config.yaml
train_examples: 26041
hop_length: 160
depths: [4, 9, 4]
residual_init: "none"
eps: 1e-06
weight_decay: 0.05
Rows from block 9 of a small self-supervised audio encoder (BEST-RQ), named by matrix and row number. Rows with one number belong to one channel. Each number is 500 + 25 x the weight over its row's rms, rounded and kept within 0 to 999. All counts start at 0. Numbers have three digits each.
After each channel's rows are labels from the 100 clips, of 14976, where the channel reaches its highest value: "responds to" is what is common among them. Only what is clearly more common there than usual is listed. The data: Morse code for random letters and digits, with fading, noise and interfering tones.
# convs1: first pointwise conv (model.blocks.9.convs.1.weight, 144x144x1), inputs 0-143
# convs3: second pointwise conv (model.blocks.9.convs.3.weight, 144x144x1, transposed), outputs 0-143

convs1.51:490500500545454500500500500500500500525500485481500548546500487500500519456500500565500500530500502487500486500500516500472500494499494500519534459500461500500536542438495500500500516507494500500520500500500500500458500500500525525500500515500498500458494500461438531461556500500486462500510554464516500500500486500500500483500490452475458500500500500500500528547493458487499500539470427467500525500551500515500500421486587500500500
convs3.51:522500500500500500583500466472500500532490500520511465500554524536500500500500528483500469547459532500500500483532500552531500500500501500500500522500500472509500539500500500500500544500500532500500500500467500523447500506461522535500513533453547500542501500500450500500500516464505460466500541500476473500494500506489474500500534421554527500500540500514500500500500525547531541500520500544531505521438500534483500500500525500466516
responds to: reverberation; tone: high; mains hum

convs1.8:491481530569500474533507500500482522500500482482480500479500500512500564474500497500495500532452480497520500500500506446458501500535500500488550513454500500519500500500550500504471517428483500577500475452500505517506515564523500500516500478500500500467521500500454500460533500500526445490486500440480476486473500500475500496500480500531500559500500500500500500500500500500505500511500500530532500484457428478551500500500500500500459
convs3.8:500500474500437500484500500500500500500500500500500500480500500455484431500500497500500500500500481452463500500483500435500500500521500489500500500500469455500500500512500500470474512500500498500510500472482483484500420478540517500490514476483529470500513459483466500478500481500500549500500518500500500448458500500499543500500555500432500469464500426521500500450500500500498506457500518500500500539424455503500500480500500535526431
responds to: tone: high; mains hum

convs1.52:500490496455536501500537485500505500512474500501500500468432557438562542477500567500500546500541462528491500457500514500523488500500536500500461500507555500485500524500522500535500474500517500522500478500489500487500482534500446538521470501500471500548500520502500500500500500490500500547500464458500500485550460478500546539535518461500500500464504500476500500500500500500519500465500522500429500495510500500495490500509503501444465
convs3.52:500490500464533500544500500534467500500506483477478496554500516486517535501500461500500500514500497524503500516500514500462500508500500500500500519500516472453521514464500461500498463505504500483476454534500543495561516446456463500500487476500500500470533484500579551530500492500465551525463427499500508475538514476500500420531472500480500520500503514475539500500500479550522490539489500500491459500528500500500526540500500500500500
responds to: mains hum; tone: low; reverberation

convs1.109:470538500527500500467472500500520500500500535500537508500500500500476510500539500500416519500500500500483505500523500488500500527500457500500500488500500497532500474422443500500500520500500500500500500500500507442550519500521500570534500500500500500500500500532500500528500547450500530500500521485500500500483500487500500505485461466500544500500540500465500463516506500500500455500377538435500500500494518531465500500487467500500500
convs3.109:500500501500500518526500475531461527506480500500494473500500518500500518500500542512450544500500547488521500546500500428500524500447500471508500523500473520500516500521500500500500470500572500500500500500513499462500500500500447500500500490500504500500500476536560479500539500455519487506507500446500500442524500500541501491538514462446498495500526500500453549500500463500454500489475528489555500474500500424513500500500500450536531
responds to: mains hum

convs1.80:424500584500500500468500496500506500500500543477567511500500500500500500500500500500500500500500500500534500485500553500500500500500500493531500522500500500500500500500433492464500637467500543514528500519500500500476507500500557515503514532469500543500500474487500500500500500500500511500500500503500490500500500500529457457500491477500500500413500500518509545500528537500490500518516500481500500500500500484483530485500500436500535
convs3.80:576527500502530524500500500522500525538500533500500500500533500529462526512468465411500509500526498502500500530463491473524522514523500445527548497522500492500526554513546500500500423571527545530517500500485500506500500500500488500514500534500500500514475453500465500500516500500500500501485500512450468500523454520500509500470515549484500478470556500505480518557516500518522534500500527521525500500500515500500500500500505500479528
responds to: mains hum; reverberation

convs1.37:414500500500500500500500500501405500492471500500467500500500500500500557531568500524463500500452500500527498494566486500500500500467500434500500518494500465478500500474500500500500521500515500500500517510500500458508500500523500474489500462500548523518498500500500425446531511471472500500539533471500500473500539500477500500549515500500485500551500500459500500500493500488500500407485499500512500500500511500473539500494500500500500
convs3.37:500500481536500470507500500500530491500490500500534500471500500520480450500500500478513485500490491500500500483567477494500514500462500530443500500500500476500470500485500500500500583500500544464529500482500500514500500500500532500500442500500492562432500500458484495526458500534526488500510472500500528469500500439500500500500500500500482552491500500500481439500559500471514448526555476500500500500520578520466481511520518500459485
responds to: interfering tone; mains hum

convs1.121:538500455500500500519500500522507511500500443500500565500500529474500467523500500500500500481500487455497500500500500500500500500500500534405500500500500500547512476469500472508500492492523459500500522548500500447623483500484512507469500547500500450500500500500523532500500496500530500543547450500500500500500500500500487502430500556500530500516480500500500500500500500500504445500482500500500500500462500517489500527479500500479452
convs3.121:531531459500500530500530464500521509463500475500481532500540500478500451500494504475500500500500541490500510500500500476540451500500500486545500500500489470500500542500500500500557500552500528500500470500484500500431484499468532500472500531500477487512500500466500500461500509500464500541519555557460463530500508519500500509483508500497500500474500469453554516470538566539493500500501523531455500556532449510468500500500523486500474
responds to: tone: low; interfering tone

convs1.28:421452447477500525521500503497518477484530548464500480540500500454485500433500500500500500500500500477500538500500500476500500500510500500366530500500500500523500487500500534500460500500506463500500553486548482451553517488500500500500466514527512491502500544500483500500500515500500519500500497468500471500500461500500513572500500486471500500474500488487500465539500500500524477503500500497507513500539500500500500551500500500500474
convs3.28:500560500500500500503500500500515473500500446500568464500482500500500500586500500500500500500500500500500500487477503500500451500485500500545544525500500500500500496500467554442577500472500500500503441500486521500500494500500531500477516524500532500500500500500500500540500500500508500525451500535546568500500500500500487500500500465500500508453518503458500451476500500547522453500500500500514500515500529500500500510500481422500427
responds to: interfering tone

convs1.55:512497500553500500630500507500502476500500500500428500521548500500500568486557500500500500500500468500532500500562534500500500479520466483500512432524500501449500477472534500500500500486536500551500442500500527500484489499500500500500479500503500500529500510500500528455500454500500488500500516500507500518535500523500520500516500500500470500500472500548513505500544500488500518444539500454502500491500500500517497473485470500500500
convs3.55:481540490576500483524500500500500500500500500466590476500531519526500504520454491485500525539506500500499500456500500500452513493432480500468563542512500502519500500514500494471483485500500458500473500475512481473538500500468500500500500494472500500500500476500500500566485560457544500500500497500537500500500479475500512483500500500464453473500545488500434510475500479469458472534500532470500500500500526500506500511500500500500440
responds to: tone: high; mains hum; reverberation

convs1.15:436511456564510500501494439487504477500500529500483500500500500500500500424519500462500500500485507500500536500493500500500506500500500500470500500519500548500500500432498556500500500500500500550500472493463454416520502549504449536454455500500533500500500500533500467500504500521500500500558489500529467483524537500500500500500501447500500500553500500500525492500531500504500500484489500500500500500502483500509537500469433500545469
convs3.15:500500500437485500475541475500500500500447529500500504500500505529500588430500500500500497469500502500492511500500453506516552500500500471469438475500500562484500472500500474500500500500500524488500550500500500437500500500532410500500454500500500500509500500500500506498455500500445500482500500500499500509500500470544523500500504500500500500540488500524561545500500477500500500500500500450500500500500456500500500500500500527500578
responds to: tone: high; mains hum

convs1.126:524517486536500498525551543483458510510467487530500535500542502472513525500500500461479494500484485477445500496500538500500474526500500500467515503496500519500446500549534499500500500485500500500500500500500500500513500523515498500500523509458525456500500516500500500546429500491500500485500469471500534496500540535500513500500483540514508530500500465500494496463527492500572504577469426511519521500500512541500451474454500530487438
convs3.126:500496500461448500500500469500501500533466532528519500435470500500500493500500548479440480500500471496448500500500500500477500500489500500500500500486500457500500500500500500441500514444464492464500500464500500500500537500500500500500500500500527539500473500500472500509500500555500438500500450500500539497434531482500500523546467500498479500449500479500411471475487500465500457500500500500518558500496477500469444500477500517522484
responds to: interfering tone; tone: low; mains hum

convs1.33:534471500462500554500520500504500553558478472500486507500500490500524506485479600500474524490500500524500500476458527512500500500562495511500454466464500544472435500521500467532452500531513533500482500500500458477500500500541471525500479526494476550470518500500479500516500459482441560500500438500526500500475500522481500500500532500500472500482500484500457500500500500500476500529483530500500513500500483500500500500473500501462500
convs3.33:466500500500500446500507500500523500500500500484524518500503546504469500527463446500500500500500500458511529500448455500484530500537500500500497478500500497431500530459500533500545522486522485527500555500493532500570517490500500500500484514528530516500539500500564517551500479488476497519462476500500532539500547533500500500553500500537500556458500510486526500448500500539540469500529494500500500523500500500468500533500500539500536
responds to: mains hum; reverberation

convs1.43:500500500522500500500491500581464505559573500514518486530501479462526500500544500500500540500463500559500514500463500500473500485523500532500465519471490500500521548499532482500500500487486500543500493500475500500523466466525507522500454529503459504500500500500471493536500500473500520558532514552530543526524472500500481500496507489535500504536520481494485500500500500500500539467483574500545500500451454500504500484470475458500500
convs3.43:500554500521547500552500500476479500508500535500466485500500500467500487525500500561500500500500500483500500426500573500500429500500547513549533544458500436500500500461500500500536460510500452567500500495500481500481487500514500533500500500500491500514487500500500500500500500500500523531544500500500563512500500553500500505500500500500467488534501500500559522448500500500500500500500500505452500500500521545500506500449500540500500
responds to: tone: middle; mains hum

convs1.48:525482538521500500500500500483500564500500489572472488470498473492527526500507500500516500471519500500500500500496487456500500500500500474511500500468494500496500500447474479500484521500525500483500500571559500448534500505500520641500500500500500500481537457503514511528500460500500500493500500449513500500532503500488500490466565500500529480539483511500510483504500480525558500500500493509500500500500500501485483483500564480515488
convs3.48:466500531529482468500524500465500512500500500500500500493491457452500540464500558500500500518500500500500500500520500541500500500463500500500500525507492434551506471448476482500500534500500489500506476558500455500514500419500500526500468453526528500515493500510500500486479561504479500500459500500500500500500500484500500500508499500476530500465549577446500500467500451494503486524489500506500485500536461506559500553541500466509484
responds to: tone: high; mains hum; reverberation

convs1.124:463584500500483537547500461500500500470500542500494431545565500455500520484521500494500509500516499482500500475544500500500500544500547439466500500500519500500500541500500500511500500500500500502500508500500471473502524547500461500500530500540603500521500500500500500500500500500520500500518500500500500500500500478512503500507500500499535488578501529433500518500554500500523488500500500488500500549534464500500539529500500500500500
convs3.124:500482547500500500500500500500500500500500473474500549500500500500500454500500539500500500500500440500500500500539500524500500500471563500572500500500460500500532500500530500500500500496507500488431500500500516500500401500500407482498500500493500500500500500500500517500500500500500411539466440500500500500500500601500548500500500500500500500500500500500500500474500500500524500500500444504500500500501500500500500511500500500497427
responds to: tone: middle

convs1.131:470530482500500482539500490500507463513504462517500500457500500500500529389534500500500500526486468466479574469506500473500492500477500500410500500500500500500500553475547500488500521500523505500484502521489500540500500500500500500500500493504499470458500500520508519494500500500500463500500541560500500500500486500500500529524496423500497500541500500500552510500528500500555500539492550524485500500500501540525515500525467500500449
convs3.131:462520470500500494500474500471500477500519500495500500500500452500500500651500483447500494508500440496500444500500500472474500464472500500500500541500490500500493520500500570500500500475500482512525453536468500500500462481500500500500523500467534500532500462484500500500476500500500500456464519504500500480462500500500497500500500500562500500469476500444471508521500465500489484500457500500500500484500464500500500500499529525500445
responds to: tone: middle; mains hum

convs1.136:466500518522455500499533506500427432527500435500500500500500487500462538543485476500520490500513500500465551500500534500500500523500500500531500500541445505463500489500496500500500438500500500506453411509500541500477489505500500502500500480500545500500488500458500520500485500500500479500500467542500500500500500485500452500500500506500500492535500500524500500494500500500500500493515457545503500500454437477500480500446526500439553
convs3.136:540506500500568500500546502500500557535447500500534500531500500500500500545486500523455542514521500507551575500467500500500535463500508500500557517500532500460500514514501557500500500537472482500449510500517468516500536539459500500494537500500516500500488500500513500526545500535510490500500500510500500520500500477489500514521493500500500500529500500502500500450500543500457499500478523471500500563500500465510500523551453468508439
responds to: mains hum; reverberation

convs1.69:500529442477500521536500469512516510500500483514500524500482473500543488485477560553514518479493467500489500500491513523516500509472533491500500483500471563513524559500509500457483500500456500478531500511477500468572516490531524520500458500500489512476500500478472429519451488442500459500487477500539476484500500462500500480525539500473500481528524516488500500500492556469513453458500500500519500521487459500500550481515483491500500
convs3.69:500500500562500463559500517484500446500464473500500500500453539500500523500500500523540500548479560500500527500500536500500500500458534500500500500472500546473480524531517534468481500500500477526500500500523475540466500500500522462474551500500500500465476559500500518500484477560500521467500500500500483534467500500523454500500500500538473500500544500500500500547500481418475500500500500500479527500500500538531434500500500500500471
responds to: tone: high; mains hum

convs1.25:546512517500500499500473516500500565500500449503400500500500500500569503450507500456500500500497500536529500483461515489477481500467500500500470500474500523475500500509500526522500555525500500500543500500500505448500548500528492441500500500447500493479493500500500547500548499500481500500513500466490500510500500474500536500509499479500500535543522510467444500500500500457500500562500500529537500500500518500504482500437500515485545
convs3.25:472500500520500527500520500543500500500495494500500500500500500500514500500457500500522500500500500568500500480462491500500500500452500500442500579531532510500500500523500500470500500500500500579500500504500500529519500500455500500466500500523500500500500444500500519500560500500500448510500519500581500512500567500500500556500534486500498467500500500570432500546500500500534436500500523500500466500500500517500541467541500500500498
responds to: mains hum; tone: high

convs1.99:444500500513464500500500447500550467500544500469553559500500500559500535484485524514500500500561500500500500500503512471500500500500500500511500500500500500575519521447500533500500521500489460490500506524500500546463513470500517500500500517500456500507513500529500499500523500530500418545500500500547517500500480500500500484468500439500500499476500500500500489500537500500468500500477500500519500500500556481474500491500565445469442
convs3.99:500508470500500508500500479483500541463452464500509500500500459510500487500421500415547500557500500473500500533500500500500498500500462500500529552494494487500500524500500481486500473500519530499500478500498459494500486500479500500500500561500490500524500472538495470500538535500523445512500559500500482444576500500475500500447499500476500476480500500500443546500506535490487520500510517555500466500500518500493500500500500439500500
responds to: tone: low

convs1.63:487529526500500483500467545500500500482500500500500500500500500500500500500454497500500500500500530500515500500532500500500500500500521538503535500476500418548485500500500500481500500500500494531500498452453512500479504500509500500518500538531500462534369490500518579465452503500474500500500500524472500500474500500500500558500521500479531500500487445457500500500500533515500551500500500500500516473500462445500427500500481479500500
convs3.63:514500537476433565500500500475516468528542500532500440500514532500469492500500500494500500453482474466447500473500500473541500534527519500500500479464450524540466506472516512512475500500501516477506500511500528500500478500534500490550517500466488500481557500460495544473476457482473476463500484500500500489473500524548464461500521500500531541510500500480509500526519472500528506491524470511527555500479500500500540456461500500479521
responds to: reverberation; mains hum

convs1.92:453524522500500500568500500500500500500499500566500500500500500535500479514500552503500500463500500471512500500440545514538486500485499454502565506492481500446466456500534459503463524483500488508480475500500500448540563500500500549472482500528500470500500500493500535500464500500500500492501477499500453509500500500500500500484500543479500500500387500500500500500478500513499496531532500500500490498500480500500558463504500500467477
convs3.92:449492500521520475545500500474500487489500463474500500463500500470517500500543500500473500567478556500537500458500500500539500500490546556500523500454500456500456461487488474595500560483500500500500453523500500500500500487462482528500500504471519500500500500500500525529476543457435500500484500500495500500500500500530450500500500500500486500477500478474500483500500500500483462556510500500500500471536450500482500528502500473500459
responds to: tone: middle; interfering tone

convs1.88:500500500551525500500507531526500500500534500489500500484500500500500514500500568449567515500469456500500558500500500500500500500501504500529527447515500471448510483481500500467470500500466529491523500500500500496448500478500500509500520500500520500473500559512470529500472500495500482549548500500556500518522500500500483545500500500500444500539500500500482500518562500456500500500529475556500500489486465559507484511500500463554562
convs3.88:498500502500458538500500500493500465508500487500500470500513500492506500497518521491500439493442500467468500500500500500522500510513500500500422452500465500500420500462489500500451500500529541475546500522437500524500436449508500500529500500500500517457500500475459500468461470494458500434537484470465500500500500493544473500474548477500541545500500500489500509500527476521506508500515482495539519500500500507464500496477530500500518
responds to: mains hum; tone: high; reverberation

convs1.39:500500501500516500500500500491500486469500500500469500462500500497500500489524500500500500500478500477500500500500500468500493482505453385486500500442500560500536500500504513500531500500500522500500500500500500500524500500500491614500500500476577518500500500522565500500500489500529478500528458500500500500500435500500500481489500500500500500525421500500534500500500489500484500426538561500500500500474500500460500467500500473522500
convs3.39:500494500538500490544467482500490427500500526500500484537500500500500500500500532500500500537500530500500500488500541500500500500500504624510500500436500438529500500476500494489500495519500534476500500519500454500490500474500531500500488500449502500478502500500438485500436570500500500500459500500500500500496500442451500500506500500483500480469543521493502447500523485471521497537500500500507510500500500500500500512513541500518565
responds to: interfering tone

convs1.26:539507469500453500560500500484500500518500500500516500500500512500490528540471500497511500471500498468442500500458518541500543500499500500380510500500531450542500500500524455520500477500554500500495500500500495500562500508500500500500500547489498500500500537533485500497500521519500500500500500543500500500493501482500498565442500534495474500425500520540500540505517468500539459499534500500500512500500510492531500512455507505498484
convs3.26:500470571509527480500500500506487500500550458530528500512500500500537500500500500500525500500469442464500500500545516500471566500500500541385495541500521504513500441500464500500500521489500539500442573446521495497543500511500500500528544445500485500500500500500500497481510517546541506500518500500500500470500500486500500500500500500476556500517500527500477500500462500500500500500500456500500500500500507500529510500496458500500489
responds to: tone: low; clipping

convs1.18:500500448525500500500500454564500537540500500560500500557529526485479500500477507525512470500486523503477500472493500500475500500500526500500529500500517577500500540459468500533526485500500519549500531500473500472500547500500500500500500514492452460500500539500500425500500500482500485547524471476500454461500500479493482531500484482500526540558500500500452520500541555500533500498500500530507487500500500546500552500501500500500500
convs3.18:500500500500500500458500500500500500500500525500469500443500500500500500543486461531528549500464469500500500500459442500448500500500471500500500500500524500500478500500500500535500529500477482500500500500500500500500549539538500500465471441500500500500500526500500500555553500460500587500500500500500500500500500500541500500500500560500500500555500500462500439500470576528500500500500455519500500444489542555500500500468540500484500
responds to: tone: high

convs1.113:500466500460546459504481490500504456519532500489500500509544500500517567500447500514500490451500500547500500467500539500500533500500572500534443500473522512500520500515500554505446500500500500523500483506466500536516500501466497500475452500543500500495504500500500470513472483500500497500500477560500500517500500508500500509476508500480529500500530562468500500470462500500447542500501465500482495500575550469500527500500500521536500
convs3.113:500548500500500497543500500500521547500454500500500500500500500500500500500454466492500527500550500465533540500500500500522500502500546518571523500500500561500486500500500500500500500500500500558500543500505500500500500500500533500437531500538500500500545552500500500510500500500500500500500500500500500532500547500534505500500500500500498533421554462511447500500571500500500536606500486525500500458500500500500489500500520529482500
responds to: tone: middle; clipping